A small encoder-decoder audio transcriber, trained from scratch.
Training: adamw at rate 0.00087, batches of 256.
Data: trained on short made-up English sentences, spoken by a formant synthesiser in many voices, 26041 training examples, 54.1 epochs.
Rows from block 8 of the audio encoder of a small encoder-decoder audio transcriber, named by matrix and row number. Rows with one number belong to one channel. Each number is 500 + 25 x the weight over its row's rms, rounded and kept within 0 to 999. All counts start at 0. Numbers have three digits each.
Before each channel's rows are labels from the 100 clips, of 14848, where the channel reaches its highest value: "responds to" is what is common among them; "lies over" is the class under the peak. Only what is clearly more common there than usual is listed. The data: short made-up English sentences, spoken by a formant synthesiser in many voices.
# convs1: first pointwise conv (encoder.blocks.8.convs.1.weight, 288x288x1), inputs 58-115
# convs3: second pointwise conv (encoder.blocks.8.convs.3.weight, 288x288x1, transposed), outputs 58-115

responds to: /ɹ/; /ɛ/; /v/; voice: child-like voice
lies over: /i/; /ɹ/
convs1.153:508492521520477475494525494532504521528462475485511499525486514541508458483482492553528495513517500481560443575511503470497526471508510500524499492470522487520469497462496489
convs3.153:484524463537484485521514497497515522523500458504500501476505529512538513435474461508504501485470549512507479504466474521521484501477537488482464479482468502495540491465506506

responds to: /ɛ/; /v/; number of words: 5; "very"
lies over: /ɛ/
convs1.50:515478538453507491506472499526537506466536498516535449469513532502526482501538548528515538484460512452488490481486501506478526515507499514507476530527456521516466464515506503
convs3.50:484512483496467528540504520514542476457517494511553519524522523495522529502473488475528521540514500535488534503525513508507490537483526467503523522550540497533478517505531482

responds to: /ɝ/; /aʊ/; "our"
lies over: /aʊ/
convs1.58:473490509492486471509515478505512496483491463479491482523494486507504485523518480465511485485464466518480466477500484477507479463495515506504561493509496472457497505484519500
convs3.58:527510480523496463480504521512552511493529481494506483514502508474475471515475507504530546509521489465517466477526480531494506552506452487425519476483520535477519530441481490

responds to: /ɛ/; /w/; sentence kind: question; "is"
lies over: /ɪ/
convs1.54:492464510477522484516502479485462503480516463501523523540493457508496511510457494520504470467474467504550504510525533492510514479457533489502456501501501499525474497445465545
convs3.54:487510493509480518451510504491503507451491469533530508520522480457517466496461534500514488463497517525467496462503458466511490504478483504513511506467464500513553472495514459

responds to: /ɛ/; /v/; "every"; "very"
lies over: /v/
convs1.207:504484504520518512505483527540522516510452470465513483525494495506526471503510518478479500463546501474479480490546478499472495474534472484509441517496476487530535473542526497
convs3.207:501486536524475492528509495489524548546491527493511517521480533516538541490509465470467520531544510477533497519542484493496539518580461509504487529493536501533471512513495474

responds to: /ɛ/; "every"
lies over: /i/
convs1.120:496510489529532517511475466457530523440467518500513471476514507527525460467544517496466512485478498508527521510491483469490530509450514468513479508457485514518535518492462556
convs3.120:458489510533533489481497553524491520517497531484513530544503530537467491504478503509498531498421497518531519460467541512505525490527464531484532500507479513499524522514486506

responds to: reverberation; clipping
lies over: silence
convs1.157:491477518477525506511486505508535524489515492476533528495501493537469466457491495477524491554509477454554529514510504510521495474512532514511475473490486512514493485518494528
convs3.157:524484468526507496536476530533511498500526506518493470494515490538508524491525530523469535495456477493530477538482474510513502503529460529517484504513493496481484459502498496

responds to: /ɛ/; voice: child-like voice; "where"; "is"
lies over: /ɛ/
convs1.175:470523503527464538472497539522490472517541511490534528533482497511496530509457504465547471479515524523515490479492506503500477479531518479490530462511514470524489498495484491
convs3.175:498489542449464507508511509520509510519484508541483464488495549523473490530486489506509524495467516508497503513507520515523491519539504476448480499509480500465484503496506507

responds to: /z/; number of words: 5; /ɑ/; "not"
lies over: /ɑ/
convs1.167:483514475503503526534510466514517517491484540475521474552533452525531467467488488503488476489536477497481533481507510525499525493509484509489478496493489490473497498534458489
convs3.167:530501517507490525506521511492457503497484475460496512482461499509537500529522513476561478519520480467462511505470518480488505514528537507530487511535523503565487521534483469

responds to: /ɛ/
lies over: /ɛ/
convs1.42:507510503532532544507495562495498463527500495545492518475483492545511456535535481477502533499486539546506506505458523479498494511513489537478542471526520486486525491471487514
convs3.42:526506480504522469520475530481486557488506516520537533539521482542471518514450530522528507480444506503476492479538513518535470509523474493537479523490494521469512508500535451

responds to: reverberation; "his"
lies over: /ɝ/
convs1.2:483482466500503517467485532500526498492492548470509490484484475468476517487485508499482485506480513489482536520472483467442525489487492501525510493456514450483532471497485503
convs3.2:473519479491498477481535518505536517481462526489481555481541498453530499503522482510507464470534500490486526481496487512460489499486488453496469529557500475555504524509475477

responds to: /æ/; /ð/; voice: deep voice; "that"
lies over: /æ/
convs1.155:500506480542505519509550539437468485497500519477446482501501518496490525418535527490487509492527515533484464488510499485476529518522519522481488483522464527492525543505485457
convs3.155:498541505493495537488487482548493487466491502496516484491526467513533494479534524486494537501473468526507492464483511496478497505483495479501487462480454516515531540487522518

responds to: /oʊ/
lies over: /oʊ/
convs1.142:502524522486506516488479475457504486518486510501460503506505508470494509436496520543465493501485493502504515505464525536521494505487492473485471528468508461520499513515520488
convs3.142:510530457494471485512503469515521514504504518528503488481490483524471518503485494557478468524477478486519457493540504550484514501485523456490519497519483469513470516471489477

responds to: /eɪ/; /dʒ/; muffled (low-pass)
lies over: /eɪ/
convs1.267:470522472469503521467474492537512535542500506512473491504504471514522489482495539481505510544520461551499501503542548457457471512519484474541450519505508450500532518505476502
convs3.267:499520468540498478514481512489442526505501505539528492526466518523488543502520540536473519503525457513496493486483478505471538481497490532469487484502516511473483544521546450

responds to: /h/; /z/; "his"
lies over: /h/; /ɪ/
convs1.77:508538491498520491472464495489509510481501486525485561536480504517525472522507506501492454518527474476479503523541491513514515472493454485474483514449519453471503464522544505
convs3.77:492519451475493508465516478509491496481470525503493475476515474442448476481510516519476487495497524504531471523539503489479490504497489493503502461463528484531481525524480486

responds to: /w/; voice: deep voice; sentence kind: question; "where"
lies over: /ɹ/
convs1.156:486444484521515503502541484474558472512479456524487501489486532483515488509530513482472536454485531516499520492472460478501472495515525495486527474484469486517507517528501531
convs3.156:518528494505534521482524521516502506545497544466501469507476489497485519491502472508546489484473494515521478449528484467456517462519491493488522487483523519512503474536493462

responds to: /z/; /ɛ/; sentence kind: question; "where"
lies over: /ə/
convs1.39:493493477529520541503537475454546508535481515517458517500522492507474544500486531504501494440482479545533486515522511488484503521466531503474532504510516511521522501502483484
convs3.39:483496518507485512505500491496514518529473472511464467455549494481487517517546486454480524466487489500488491468447534493476529475521501505477530528460545473506484515473507542

responds to: /w/; reverberation; "where"; "works"
lies over: /ɹ/
convs1.134:494457471476491516488490549466509522509486529521480546547504470536523492505475510486484512492509524508486506467544494498492482481501495445507498460479508547541503529471494536
convs3.134:534522490495509544473484507479520476511526507494518485462525484480515477522496531501548502494473498513463476509501505517458510553483469499455489461543499466510499501523503519

responds to: /aɪ/; voice: high voice; "my"
lies over: /ɹ/; /m/
convs1.130:495480482520511494525451492541509510513490511540524511476489500495520467469513494526538487527474551499509467528540497476512465527432449501495521515524489532569504477517517517
convs3.130:499488546496485492498472472498509485527482456488466530522493566561494494520532544518504542535479477464477540487512526528514526535481493477525510479510512535489475524502479471

responds to: /aɪ/; voice: deep voice; "white"
lies over: /aɪ/
convs1.174:482521484506487519505533436525508518485542525530484471526504485504484472483500491534500515474512466475488542494464541497466511497482505513543480495522485499512484508496469473
convs3.174:542507532487485450513496513465521509479474506505503527510541454523455486498497534433495472467517525504480510484526509500552544465502494497531526535468534509521522469484466473

responds to: /s/; /ɝ/; /k/; "works"
lies over: /ɝ/; /k/
convs1.218:527493478526443491502539523481489483536519468493497523528547480495527504490525507471476469539519552511445468530511519506530483523509465483491490493505494473488550494525526521
convs3.218:469479534509456511540513502471485482524477467484527479534524476504537546476541509521504504492497564482500518478482517485491482495502505502494475512475468521525534514516504531

responds to: /ɝ/; /k/; "her"
lies over: /k/
convs1.112:503489480505458456505502491509487511504533490515523496495508486468485476500538508518530524505518509497462486446498519482481488488495510463518486499523536481529512527465541504
convs3.112:502517532488482521476476485533480494472488539436528490504454508501484516535471521457549481488464521495511471519500504520496450518477515491531547514497481555523497516521510484

responds to: /oʊ/; reverberation
lies over: /l/
convs1.265:517482472481503500495472495515478508476467509479447480489543494506524493499460546485532470509490488494535444522525552526486496543491519448495508461521511502534497507466494508
convs3.265:539483460486488532522520539476510456477560516529496516506501529465477494497524504471511537536533500473473528511507545486467477532505472514481518465495505486502499479513498531

responds to: /w/; voice: high voice; /aɪ/; /ɑ/
lies over: /w/
convs1.17:499471510455516522526514522539491477515459517509509521485465499500499510478488513498482497418505496533522504503481516451492493513493492508518524520537500521543498472513440496
convs3.17:492514478464496497525494508491502484519523478506525483452509533518458487500507491535493473504479483464549472490508493515523520555522515475509479460541486449534501511512508544

responds to: /l/; /oʊ/; voice: deep voice; "our"
lies over: /l/
convs1.82:467543466514483466509516522522495506517466497501535553487512489510508508505529485502483484546551478493509488465511538459485506514493484458514439494511524487483523484493494481
convs3.82:505493525473498500476502469474498499508472509504460492529474484536456469526533529516515487475499527515490466500503510527533463525464479492501503485525503468465511478496505499

responds to: /s/; /w/; voice: high voice; "waits"
lies over: /t/; /k/
convs1.123:501543512496545515530495488448480527512488527467468487514463459487534496492533507493491494493485440464496518497514467525494516506488458495537463520516504530540505488494521517
convs3.123:493548491497464540517491473502502520508516475483476492533469506497462523475524483485505524518510485480529506512497478536462521536517494536494481514497479476494486492508533471

responds to: /ɝ/; voice: child-like voice; "our"
lies over: /ɹ/
convs1.145:458487508532492519494496503540510554516479470478492482505522558520545535529434482520494531518562532474484458500488491529524502517485483507534489502539499517476457523483483564
convs3.145:504508475519524539524514508499517541483514526493523514468537503492510519525493505527520540485463484501465522482512495517516518517530481503490482510508482515499498509535523492

responds to: /æ/; voice: deep voice; /ʃ/; /ɑ/
lies over: /t/
convs1.256:495486523528505510464495453506505508495459520483466527508525488521507480464534513502488491493500484534545482459476510490497516462502531529519519512503521478467512493474472504
convs3.256:482508506544502528500551505509499516521507478508489475500473520510504544498505499471489527507473458494481475519473467497460470485486533499483507486565443502537513499508487499

responds to: /z/; /h/; "his"; voice: child-like voice
lies over: /h/; /ɪ/
convs1.239:531481530513496502501495479493501495530512478474487484507532487488488530538480511497482497512531486485490501460493518509487538540525515541476526526498492531487539492516536480
convs3.239:484515469504483493535480468536472533510492504515515485466533547520485548506496523489505556521486489507498492498450552518501481530529513470526498525516479517555476500549533463

responds to: /s/; /m/; "my"
lies over: /s/; /aɪ/
convs1.59:514537520474544497494510510504461496491524464483514453485450489547515515498508559532479514479465500491524473478487526505507503526517430534529552494516560507520461514475519516
convs3.59:520496513497490529486468482513481466486477503523490519530490523552492485485507501523514546470453485505479508491518523491511501485500516519487468474470517497499516488555459528

responds to: thin (high-pass)
lies over: /ɝ/
convs1.148:513483473512511498477513494524544505468557479478494524545488539513499492508500507495487528506541498458513493537511492460504509502491533476529505514532504474506540508526512498
convs3.148:483468515505541488467481489505448496526488430511485505478540507473495492555531507525444520515473536518520511502492506515507487522528511483510512503478451467515493523527520568

responds to: /eɪ/; reverberation; /dʒ/; "strange"
lies over: /eɪ/; /ɹ/
convs1.159:488508495524520486503541497500443555476532470458512498468499502466491516459492522480485523503531497473474522511453498533479494466501476500527526489521515484534534476549467499
convs3.159:461482501544509512523492557517480491456518515512540514536487474531524510519527495527511446456487506536450515492499532509541532547492538467494489503539475564487489495492511478

responds to: reverberation
lies over: /s/
convs1.76:514488481583527491503536489527536522515472548469522514520504499451473525489462521547490505505502528452477475478464495540500487498435532538509523515490532478492459522498451492
convs3.76:508512518505491467497508544510467507532464519482522520494496465493438478556470522517499497466492506523505517510476496507479492464491496490480483519494513503540536477517520452

responds to: /z/; /w/; sentence kind: question; "is"
lies over: /z/
convs1.24:479512489478532486499515497464512531518500515540548516467473511467491519495459497518516530476507485495535489440480533500469486510547518495469532496535523487522465487471488502
convs3.24:480494537470469488533493482482521481484512529465566521522459483521481478547465505494535550469466473521459501488536534513516491488497496495529518483522473534509531453476455477

responds to: "where"; "was"
lies over: /aɪ/
convs1.116:522509562532546518475458507476519472523472513516483516468488490479506521481483475537512531478511513470491455512492449511538484530466474508426491454463479500533483495497478473
convs3.116:494446535519452529509503519512497520506486522482501501505499460508469467507514456530549528542481475504472488519448507462498549478470536483539488475503489486491485496511474482

responds to: voice: child-like voice; mains hum; clipping
lies over: silence
convs1.91:494502500501484480529490507504499508479502514466542512511530529538535483515458477493477496554520455473543490544502512534541458514502543464529539484521463534498514497532517485
convs3.91:517497517505532481529505529482502501538487525522497508504461506469496557518476548501516525489523509443502474508547507533489525475454497471510557475510509538488477500502481504

responds to: /aɪ/; /m/; "my"
lies over: /aɪ/
convs1.12:484527467492471521471465544431479547542531509484471496487431475446510498454516529495455495496495486520455511480473529461502486495564533497546515503503485503510521521507507493
convs3.12:499491470486478534513485544498457458462486508514482486467470501484536502524495477492521537533497525513478484484491465472489540456518523510449513513501495509463549553501439530

responds to: /h/; /u/; /ɔ/; sentence kind: question
lies over: /ɔ/
convs1.13:483531455527479511536519473474548477490526494510489462511477457519482522479540525490503493513511474495462450458521498470527506464512524493516505483524497503533522523520520502
convs3.13:478463568500467487535512499485471504491499499483499487534516502519537538502502458504486487469518543524552497472519485480515566473525538451513523475471535540498513515530493533

responds to: /oʊ/; voice: child-like voice; /ʃ/
lies over: /oʊ/
convs1.8:509505511506540490486508501512523512548490447555552508494495513502466514522476423543491494524492522476473511545499472493524524493521472492467536528501515524496523526499471503
convs3.8:531518540474511525491526521506489474494452533534480497481492478549492516513512499504511480515520463507523504462522511455481442489512493508530521483516484457506503522533539463

responds to: reverberation; voice: child-like voice
lies over: /ɪ/
convs1.229:448518512493504503485507487533524492515506516463486480476501476480487509506527458495497493526520467542498471496472484450457507490473479511483505495534509490480554516531496496
convs3.229:547491471490509537557521518544509492518514481468545570443502502484498466456525505489505492502484518439499498529475471533509518492475494504485465466521500520529526528562497528

responds to: /s/; /ɔ/
lies over: /ɔ/
convs1.119:484524490479445510552473510493460502471536539498445469489481497532518505474512450500490451500525455497495536509533459496524459522525491439549516496488517529544502516551535493
convs3.119:454468462495534510473526516531525524516478520497524538524532465474504463535514475440515529455527481522494486503499486485532475480492492509517516540487509521490511486516503487

responds to: /tʃ/; "chair"
lies over: /tʃ/; /ʃ/
convs1.279:467524497547526489520484494486518502529533490523541542509527475532522525479541521505522443505554485497492530512456459540486486541496488485498473545533463529518535487545502522
convs3.279:516499518458537472439503463474538523514439470516477464505510482494454514509487510504492516480534513515492507502522550468498526534505483516502486464459496491536488484526504474

responds to: /ɛ/; reverberation; /v/; "every"
lies over: /i/; /s/
convs1.224:454478490506534489517479489512470520552506531517533441569488490533495504489519497519510477500495525480527449520517471483494526504456478505527458514517537459450470505508482498
convs3.224:540486512529474526531532516497498470547554516471513522513501531532494515509488515523489468545475469477479499509544505537507445518534533474485488460533502469535519499535532498

responds to: /æ/; /ð/; "that"; voice: child-like voice
lies over: /t/
convs1.231:532488527507501510508474523485492510539521559510532550563513531496491494534453479465550420494504496526497483501526470485475479545531486492481490516483510510476511512487478543
convs3.231:534469523467507475527515474486463521517500494575476508540504511487457492505504483473544509519519504530498524487476469500508547481501491519498564556459511486471513512478516472

responds to: voice: child-like voice; "our"
lies over: /ɔ/
convs1.217:513467477491516517529551505504519475507491520476506482534529495525534544505466525504473482463505566517449442464471526485545542512517494520459504474547524483512498488489492509
convs3.217:498507494524497496501488513474473483541517488500493528526449498500509541516531531500487507515515508489495495504531531556489491537543481461520463474533484472481506515512530524

responds to: /tʃ/; voice: deep voice; /p/; "picture"
lies over: /tʃ/
convs1.7:497494533477510524552510453498514494457472520494469496519479480531457486473550480501482510474517477537496496511541487534520496519516528480524528498493493521462511524513507488
convs3.7:476474480514514508506512471465514537531473440465521521496490504509497488493513456470522476532481521505532511530508490506473518463526498492527485522513516501496510468512484503

responds to: /h/; /z/; "his"
lies over: /ɪ/
convs1.97:519435541496502467527503510500490518503497516492493454500531486526515506536478552488485491491534545519525523461488495515500513529457469514493512474487461465471480438551472494
convs3.97:490460505508488541516490533528479523508499470542484497511533491487520511510506524462522562540471537491521512538508544499531548481518486500526465499489558522509480553490503493

responds to: /z/; /ɑ/; "his"
lies over: /ɪ/
convs1.80:496483496562456550477497524500524465509531488498500511515498521482517508488465500491534511514510474520491470481496519506519480508540474533538546464497489485472504532463547524
convs3.80:536494468515517490532511557504469503529488531470527519474511527526514557527485489497542529477514533494505494511546554498530478461517511496487505505498491497470493498536531511

responds to: /z/; "where"; "is"
lies over: /w/
convs1.266:457432497504465484550448486510492472446475491499479520507446462476516513508509525510517503475514489474473507511502447494536516457513471504481511526445536517484472492504501519
convs3.266:532499515530539511466501499468482510463537473523502455483491503499546549474483492539549541510457489459494481492487471535493523492463513544529516514498478482462503535532470471

responds to: /s/; voice: child-like voice
lies over: /s/
convs1.252:469527471489496511512485490520502518463523507459505503523512521532517517481466531540494471529521506534536475526523489492491529507471525498475502529505525499498507469528516501
convs3.252:463492535474516527483500545490519500494450530468478478474529542475515486532460502551522532521520511453516477479496528521460553476505527464505487486522493455502503498520513450

responds to: /eɪ/; "stayed"
lies over: /eɪ/
convs1.9:507473481498509513505468482550528546545500495493520473506493471492523494465479469535533525522496502518491512501511507474491457496498459519502521505505443507506569544460478510
convs3.9:444492528495483503496503504508533536516549514482538515453501507496512511464496466513466494462511523515506570477535497466472488465513515481489484563473501512447532500512500526

responds to: /tʃ/
lies over: /s/
convs1.178:524545450554510446530510526510511488529470520504504506484514478487463497481499542474503527515536478495495459492515536538507474503491481524495543512479520527517492485466482540
convs3.178:480490483460509519531526522517460488517482486488487524532478445521509508540513466492538521484504549496493548533517477478504494520541495537531544494497553517455494456502454552

responds to: /h/; "his"
lies over: /k/
convs1.26:496533524480464474526507488538517530496507486448504506517531529479524509496473508537509470489544524525480473556490518517487493506524522469524504519485521537517498506558530498
convs3.26:489536462462558453480475473461515498494485518512463501513493513492547483457492505529457528509496498500480494475522491491490519488474468507477512468524522450474501492459519522

responds to: /ɹ/; /n/; /eɪ/; /dʒ/
lies over: /eɪ/; /i/
convs1.111:510442524511557521474507528523506548512508505532493460474483540451486538510447522492517525489476521464490506523487500533514492456514462494540494509521497511473546522478520488
convs3.111:504485530472504516500498465526477492541521522520524475507489518497461465515511538507458503544512502513522453474515553519529540502518533484468512465489493456513534503484540498

responds to: /h/; /u/; "who"
lies over: /u/
convs1.69:514499534518457520480539458479535458497492491496481476527504465485445476477460511497523511480495491500507556473476477520537518482513508574490513480516500467523531500477543495
convs3.69:499519458503486497464534504482518502529492516508495457506494478491488528541498517460481480497509507475494488479516510518472470517475485548497498510470490526487495451521546490

responds to: /z/; /h/; "his"
lies over: /h/
convs1.162:511485550468490506508514512533491515535492494505478467510505452514462521484530504545525502539496503544529527495519544498483538521527496448473462471486492479458552491454528501
convs3.162:506459460507487505521484477476480487493482494489500478495485472501447507476481527500477482467449505488497492470476494517496511475511508520535466514539515476534519511479482497

responds to: /ɝ/; /d/; voice: deep voice; "her"
lies over: /ɝ/
convs1.194:537507452518489511530461479500475496537510478487480452486531458529482456500574513499496527483480570489494469529507490529508506497495548536476485489507509527502527460511475529
convs3.194:486499501521483534485480463498497532467501497465490511504502520467500498514460529465492468501476549506554525484486524515473486504577521502548486478519514497501512492493511464

responds to: reverberation
lies over: /k/; /eɪ/
convs1.282:525481476509478471515476513526454510506501504439526455468511516478451482533477458502533510457517512467489522505515524536530489494529537539523487520472563494518535528489534516
convs3.282:546493483496501514489540507442490492515506447470535487527518500563517522496537515534466539526525517503482508513524523510514492498489519579505493515475498503479495507474507546

responds to: /aɪ/
lies over: /aɪ/
convs1.73:459480510518516495483478505505474501506527508494482515492521504509542483545465475477517501477516491487526500515506494511476480513528538511508505499450536473506528471486465543
convs3.73:488468520523498488518493462494526493526516483443501521530507524523480514496487536513481523494516481481470466515467521526491503530498526494502467510493449505476448479470524473

responds to: /s/; reverberation; /k/; "school"
lies over: /k/
convs1.187:478528489507489492505462505547464481539520474490485512530505485522495503519495487508469491531486508475501473500546513503527503485484530510475494466486483480485476481517523502
convs3.187:536476496522461510541521515525500519492522513519496488535458444493489523529506489509507508553498529515539507468483569522476440476471491529536536523528481522511482464479530509

responds to: /oʊ/; /u/
lies over: /oʊ/; /u/
convs1.4:446492519488555473440474507485479525542503498482488513512478488467512495526516524489505505477501486521490483500487515519511512476492495504526517505525492454470493506477536459
convs3.4:499556495491521489510531478490479512522528488509491524505503470507552475481475497529527521520502526516523517513491524477486536485521521513489502523494470440495512489476509474

responds to: /h/; "her"; "his"
lies over: /ɪ/; /ɝ/
convs1.191:512485548506500482521475482496520499556454493516474518535508514465473500472503443450489491517535547478511504464482491518486491542541484508516478506500482464483547532490529449
convs3.191:485549508506479547493528521481515495459464470507537453528450529534440530475493510537523484510496489481498498450493522492499464476505476532494493504506521519474532516509490492

responds to: reverberation
lies over: /u/
convs1.87:510426502523542511504479484502529477492472482490497488498469508530478490475488493547468510490489478474531527516526513477478550471530517544513485494466514508502500480499510490
convs3.87:478443497477524493500455475524526529520477492489513552522560449496497532504505483544521482473522534451498487479516554524534544479503497459523455454490506503505532502526489512

responds to: /ɝ/; /aʊ/; "our"; voice: child-like voice
lies over: /aʊ/; /ɝ/
convs1.171:560513480529519487510491472520482508471491506503500527552523488504495460499482523487519539484468522464506467480518538503467520518534484488515479461470491524511511496456517471
convs3.171:489476543539464515470502475488517514478512487496513491459472550504507512514476482534496463489542465569491465475492470480492504499490508467517486476512516540495509547510542495

responds to: /s/; /k/; "works"; "box"
lies over: /s/
convs1.263:539510496462475503503475469521514534533491478465488508523535506487513492479492487486500436542523511516491502491470475534479534541470487454509498475522496514498490490568510463
convs3.263:563493543527491526499536509451491463520505511508517496526441504511511518505511504573501538514451494557442497502536537485462464502494560548493493511515427520487538520531467487

responds to: /ɹ/; /i/; "tree"
lies over: /i/; /eɪ/
convs1.64:514477492522517511513481528467467473542468472522472494478498442487519500490445474492520540529502499514545475502481508450526492496539477485533480479493472496520488472482480470
convs3.64:517488477501498529503532546467525530460527457490450469537540468488488496471510503473524530508486480505532519468498501453504467513494497473485532478525480474480493512533480527

responds to: reverberation; /ʃ/; "every"
lies over: /ʃ/
convs1.268:504496494450479504555468497512501499517483520462463496492533462522511525498485523532526521522497492499493503482518538488473528473518455452469506477485525527504533495481497469
convs3.268:451481468513479536492523503483510494484507498482488475485522532492489508534503473489527442528534511556557463478495489472488490477534520530492466548505446438448428517489457472